{"model": "multi-label image tagger", "dataset": "pen-drawn characters of a made-up script with 800 signs", "train_examples": 197500, "image_size": 32, "crop_scale_min": 1, "horizontal_flip": false, "color_jitter": 0.1, "cutout": 0.25, "arch": "resnet", "norm": "batchnorm", "hidden_act": "mish", "depths": [2, 2, 3, 2], "kernel_size": 3, "stem": "deep", "avg_pool_shortcut": true, "dropout": 0.1, "widths": [64, 112, 192, 336], "num_labels": 9, "init": "small_normal", "residual_init": "none", "optimizer": "normuon", "muon_scale": "match_rms_adamw", "learning_rate": 0.0043, "momentum": 0.95, "nesterov": true, "orthogonalizer": "polar_express", "adamw_lr_other_params": 0.0009, "l1_shrink": 0.003, "max_steps": 10500, "batch_size": 64, "epochs": 3.4, "lr_schedule": "cosine", "final_lr_fraction": 0.05, "warmup_steps": 2100, "weight_decay": 0.05, "adamw_weight_decay_other_params": 0}
Rows from block 4 of a small multi-label image tagger, named by matrix and row number. Rows with one number belong to one channel. Each number is 500 + 25 x the weight over its row's rms, rounded and kept within 0 to 999. All counts start at 0. Numbers have three digits each. After the name is the row's rms in percent of the matrix's.
After each channel's rows are labels from the 100 images, of 14976, where the channel reaches its highest value: "responds to" is what is common among them. Only what is clearly more common there than usual is listed. The data: pen-drawn characters of a made-up script with 800 signs. In brackets: how many of the 100, against the usual share in percent.
# convs0: first 3x3 conv, stride 2 (model.blocks.4.convs.0.weight, 192x112x3x3, each kernel summed), inputs 76-111
# convs1: second 3x3 conv (model.blocks.4.convs.1.weight, 192x192x3x3, transposed, each kernel summed), outputs 78-116

convs0.56 093:450474552509521507499521504490470463509478524490485461523515507539516469463503484459492520497509484465517529
convs1.56 112:505534507508516458466502474512545457482460498498485511529448515491497494533479467506498480497518530537496538504496503
responds to: thick pen (65 vs 31.2)

convs0.40 097:528503497493524509505499462476512462504470522518469523480497515494481471501521500504521545513512462474479483
convs1.40 080:499569513458486499501519490429516499540529472509543445515465508466487516513502514470521514539501504478511464522496510
responds to: thin pen (63 vs 31.1)

convs0.19 092:497457515481504510537496450499446518456494490490473525536474509488506442503536466476505520476465495453467508
convs1.19 076:522498476475483452466483491457496521530479455437524475510513468480457482474510498499486494478474508485519527509471467
responds to: thick pen (68 vs 31.2)

convs0.31 100:472486484463454455491500500503529474547509486496533490507530501498493499461512485530550543492496516492490530
convs1.31 091:492520520528502483501521485485472522466500490473488512495487471479495482502546493495498488444506528520579468498481497
responds to: thick pen (71 vs 31.2)

convs0.81 103:513484496551514478490521542495515511492452468477540501515505519493498488490492525544521518502462478528503502
convs1.81 095:512499451525491469505475501475482494475490486482446505494499468481448491469443505564477502515500520461488496494474475
responds to: thin pen (71 vs 31.1)

convs0.175 081:489525513525523506501468488493535457512501550500502523497461520475478523538475507545497506511479484507461520
convs1.175 105:483465547466520427525441482488462499495468493488508499512498537508483543514517498516510495529498498484527456474504511
responds to: thick pen (80 vs 31.2)

convs0.24 113:478467540503499477467545486450542511490506517485515496485565494499498498449502485455480538505466499493508508
convs1.24 096:535504490505512470504501489480527469505519444495541476480484455501524467485464512501516529491483482466489484512494477
responds to: thin pen (76 vs 31.1)

convs0.38 096:464468463501467509528450520499540448520518510478472490483523479489536491493495508507477482496472472459498489
convs1.38 081:515485488475489486502462459507469537494481475495510439495475476447496504502510491527485474510481510520528564474489505
responds to: thin pen (89 vs 31.1); dark on light (77 vs 50.5)

convs0.112 102:482512508545531522499510484549516519480457505503503459477518502485488501513503514499474474486540485521536522
convs1.112 105:480488509500515493505467484506499498510504482478436484486497514473481482479486511472520502477519505489477464505519479
responds to: thin pen (82 vs 31.1)

convs0.88 113:492505491494494547493485527519491517475540501501539510481508530523499500461515450502479479504504496491482468
convs1.88 105:501498477479506528530484496478498522493479497459520524474517498500519477511502475539494447482516505529464534526507486
responds to: thick pen (67 vs 31.2)

convs0.37 102:510516509514496462518503544490491550495490470483478503534541483536514532510476442501476499481490460497444494
convs1.37 099:492484504464478472521498508528491492522424505482472485519495527495495487459462461488495525497475509498504513414496500
responds to: thick pen (60 vs 31.2)

convs0.93 088:512533499490516504494535532480534489486536466492462484509478448500486528476500526508540460538486478522519520
convs1.93 102:493488478494490487518510521487486525507496467513564504506481552522483505465494517484501502481526500498520517517484500
responds to: thin pen (72 vs 31.1)

convs0.3 095:498479498517459535506489525473497499471476516454489477455495492520491509516474515488489489493528519457526515
convs1.3 067:508509503476526488503442460467485483553525503484511480504518466523484494529535478541477459519478527540471558485507497
responds to: thin pen (90 vs 31.1)

convs0.53 131:521528494498544544471518492492523500478449497493523528502532481460497504521483484534467482491511483503514495
convs1.53 122:475489465488499511518510523479498513533472495476433629527509512496488537555542526443476531486510466490520466538460491
responds to: thin pen (61 vs 31.1)

convs0.182 110:504506494480511501482502476502487524497497531475471507486491507463488488487508489479502483481543506517533505
convs1.182 102:521496509478489528557540527475480511486455491546463528497521500530483483520497503492481493523480491502476433597474491
responds to: thin pen (80 vs 31.1)

convs0.60 097:496520463492506482486506515507465492491439502497500423449434474500517485515448529492479523516543491501500467
convs1.60 093:494481481485539478538492479461470475468569508518541482469519528510496548491502508505489545577471516515515526491477515
responds to: thin pen (94 vs 31.1)

convs0.119 094:465504502517531483490493510533505510519506470499488514507528494498504467464471483511465494476507503441481507
convs1.119 098:504500492522498524481508546474528453512473508496544523457492536475452498515495460462523508510511531478492505529501483
responds to: thin pen (64 vs 31.1)

convs0.142 118:501475499505475451492511494531508474512493486500499489518535513513478506479502495527511507534486500459462502
convs1.142 112:503526522488503526501506463489530517469469495469466559505467477464498480476504442488503502483488493504481499479486483
responds to: thick pen (89 vs 31.2)

convs0.100 093:527519471484505568519499487494498476475490569499475524459444505496489496523496526519503493476498456488467491
convs1.100 106:490483519458496491510520465479471533572469523514571433509481523520511519523516505509515488483553561518549538509510529
responds to: thin pen (74 vs 31.1)

convs0.63 101:488480486482477525486491590497482491485485511528523447505468518486498454478513520499520451447506486515506459
convs1.63 084:515502522445484468492473467441472506465517470470504493519448464454502453485496493526458462502457520487522497521499513
responds to: thin pen (65 vs 31.1)

convs0.111 084:489445506444509557501540542493534482559536501498499523517515504526502460470505496506495518545499487494479505
convs1.111 081:468527516464487434481511479469484513497483508457495557536439474455510499494527523481507447464521478522528489463500460
responds to: thick pen (87 vs 31.2)

convs0.28 091:474518526498520473494488468492489497503487473541492521492479506473515462537537527478501538522505525510534530
convs1.28 078:505464516462483484450484544516468485457519484442530528498513467539526498445482482526482489515501539491505510420435463
responds to: thin pen (88 vs 31.1)

convs0.34 114:485455505505498473471524569490481500493505525481457541512478497566502462496489476495488537491494489530479500
convs1.34 117:505499471461471473492534538517507481489464500477553563505494534497480499503471454493494494482514528496503521461523510
responds to: thick pen (67 vs 31.2)

convs0.184 121:491508477486531474477527545473503505524460471485473527509451486531483534501481484498515509496516494495506503
convs1.184 089:492466486486469450501521486516550517494561518487521550502485520537523508521512485509450504511482560492559500508492504
responds to: four strokes (47 vs 22.9)

convs0.114 103:507486504478477527479532478487515514543456525475487475492497511505509455507495484516468496499494492495453501
convs1.114 093:498483459463480475474481469458507504509485458472500542520473500482495464516532511493519428485471501469515537525491480
responds to: thick pen (83 vs 31.2)

convs0.25 094:543534471471495482507484489512533502499478447494514498492504531555499460438527549495487461537505508512521507
convs1.25 093:502481488484484504489531478449465531489482498455515476486478475493504523498502510469497470491535506434487565496474490
responds to: thin pen (95 vs 31.1)

convs0.174 098:491502485472465520529483508495474505487480477496512511474508503476507454514485488494504437489514471498498502
convs1.174 074:513471514454470470483518463501480493489474476473458511470498447459481497487492487538517482545475481483449472489490496
responds to: thick pen (66 vs 31.2)

convs0.86 085:487487489476510472479490523532500488474505516448477508475502471494512473513481486455465480542513538471557517
convs1.86 101:509452503500488537543497469458492479545518489503515487470565558487508562511548490478510524472519489480468504532466521
responds to: thin pen (70 vs 31.1)

convs0.98 103:458505477502465500440521468460530473452508536475513522497514545523489478504497501505504479489518521482508515
convs1.98 116:509453453460472543501499505492498473494470507507466507520486507499492498467442497498517458490504498474512467471491501
responds to: thin pen (72 vs 31.1)

convs0.78 122:498494530528501507546534471517526493512507471515500481537489483501494487473510429480521503493519533493461486
convs1.78 107:489543499461480519472490502506497477510476438475514563512494515511508463488482499514490488473476500492506495497465466
responds to: thick pen (72 vs 31.2); four strokes (48 vs 22.9)

convs0.191 092:547518479476528511482513478524484499536460493489471567476528503503503517484485535454563497486491481503514506
convs1.191 100:518497474516485535527472506501533476545483502531532484505475501481505504498505519476493500496508483473492481519513509
responds to: three strokes (63 vs 38.3)

convs0.39 138:506515520499487499472508510492566477516470482490483528524482498501492422471496491496512515474457496478477492
convs1.39 125:498546473509512521469534494517489447487499522504405675467488490482488535509526482470453516493498459499515527448476484
responds to: thick pen (95 vs 31.2)

convs0.17 092:547538464507526445483493480502490512511493501494520568489498478481501526466485476459472506519474506497482522
convs1.17 100:500479497502489509493521525507509520515462528498502513487531522509464443471556477431487463501533478494492476506490470
responds to: thin pen (61 vs 31.1)

convs0.162 104:517519468540456532512515567478497514504470484513515479498521528498512555441496498518509481511498512498514499
convs1.162 095:509544477518523484470502565537447527540487472470500472465467519507480490477477517542490492516554502521459501445482502
responds to: four strokes (48 vs 22.9)

convs0.154 109:486507508503545549555530435515528489515490519478455489504511474507502473523456524515525513506518530489518485
convs1.154 117:514508506471486489512513532498501521519455501463536518490506528493483518521458488471485455518547526464532543509502494
responds to: thin pen (94 vs 31.1)

convs0.94 084:509513507480491568520515499482516507460489514479487463477489516494502468508461468532466504443526499477467492
convs1.94 097:505462468469489502532481494471495484516463497482512491522460521492463534530492493532491456482509503496502497536507508
responds to: thin pen (73 vs 31.1)

convs0.48 098:518492499533512549504539473518483503513467479468513517486539496486494470456458479536519470529498518471505494
convs1.48 092:505468492480455525518492513473468445504525483464524472532496474475513500482497490487488445483539485468500484510479467
responds to: thin pen (75 vs 31.1)

convs0.144 108:507498486492517549486475458482525520499493516466473474499511490458492536516469518478512478495529483504504510
convs1.144 100:508499492491515505521467487492480528503506458488494463504472484470479478523519579498461476510506513507478507488518502
responds to: thin pen (83 vs 31.1)

convs0.172 084:540500498496475492461481471472513499525525483486501497452516504472517486527508507476513514499495469478540498
convs1.172 102:521492503548478529513505435478509462510525481519596465482496476466525492490517528499503500473510538502483480556489472
responds to: thin pen (78 vs 31.1)

convs0.18 106:479476511541539500508482519501507454521482508489508491526472470496510498585476495517492507482521483511483507
convs1.18 101:542475483447516469518469527518468490498491474451437548489472517461511506471511522466503444502515491489532486499501486
responds to: thick pen (72 vs 31.2)

convs0.68 112:460455520520526561493497488480533489487473477479476505489512520504523531486489484470502523483523495474542503
convs1.68 094:545504513468500530507500512523496480534481470520511506513485508458506480519445507530543470513527507480486493539500478
responds to: thin pen (60 vs 31.1)

convs0.29 090:464441513527512523475497519474480467476505489504529490523482488491500503461447506509456513516501474502468505
convs1.29 088:492499497486463474447528493510483512511495523465493499483499491425503473518515502496538472467541484484537475494509473
responds to: thick pen (73 vs 31.2)

convs0.109 095:456487516514518513511549508496494503506464498510490499483485523508516475547484511505519490510521482484481489
convs1.109 090:513481466479458503504510491526515458512474505522474544467506499480506525481474488432528498518502479472494440493519483
responds to: thick pen (71 vs 31.2)

convs0.70 113:497484552517522490482503489481513498462454509474496549514463509509498436494495506485491547473527490504523495
convs1.70 103:487489483480481511500569512501516423534486505515519481489508468505478475503506460503510492504512547510480500512465534
responds to: thin pen (94 vs 31.1)

convs0.59 095:493509481519500465493544513474466491530475508471507481482497456490497523485509488457493465477497488459494490
convs1.59 068:491508501486529483488480466506481504480508492498530477497512520471499489529556486531493485518436507544527528494494502
responds to: thin pen (72 vs 31.1)

convs0.190 111:484518555500499551495526477530471532524489545493486496476484492504506495532467511496494546491511501482499499
convs1.190 093:509470503500478536529466487484555475485517504468481543477514504535481543522460483496477503509507527450499501500502459
responds to: thick pen (75 vs 31.2)

convs0.32 092:454471507508510496490507482467471492485444489464493476449482506492519463524538511499477479507502500509460503
convs1.32 088:530527526447473453493493447463500502534496506490552429548505504493527508510528508507536464526477536495520519519488479
responds to: thin pen (95 vs 31.1)

convs0.180 091:444457491539502512490530457461537511499516470487485448494532502487484537524474493488515486450513511500538491
convs1.180 116:547490489464504516475444520497473492469483504467477538529507493484533478547500536511519487501521516471498478484532566
responds to: thin pen (71 vs 31.1)

convs0.140 111:499457547493496504513473487509507505470581515451495516488486484499494492501443462466479487474496487497494491
convs1.140 130:494495519522506491493512489486520448525469492503609394496513502482480508490509474500523454453528541509473501541480485
responds to: thin pen (71 vs 31.1)

convs0.118 087:474486496520517573521470499525492525493496504490422491481460513491501518467525499494524534459542448476504482
convs1.118 087:457518482448496519521499503469473524551492467497489513501480510507465497481520491552483476498527511507470539493517536
responds to: thick pen (76 vs 31.2); four strokes (46 vs 22.9)

convs0.127 083:504476507522540495500523491493481489544526469476540472481524467523499540452460480495493496471518462505483498
convs1.127 080:484505503490497465505464481503517507456495527490473497523473537528474506511578524491534489516510487516544463468501484
responds to: thin pen (72 vs 31.1)

convs0.0 092:522474475520478514517477541500453515505462545494491499488473504469522482466499486483470472482515488520475480
convs1.0 080:471492511475520467525472497454498521503499505512496470541487488486491504504496489567500506526421522517502495461475480
responds to: thin pen (60 vs 31.1)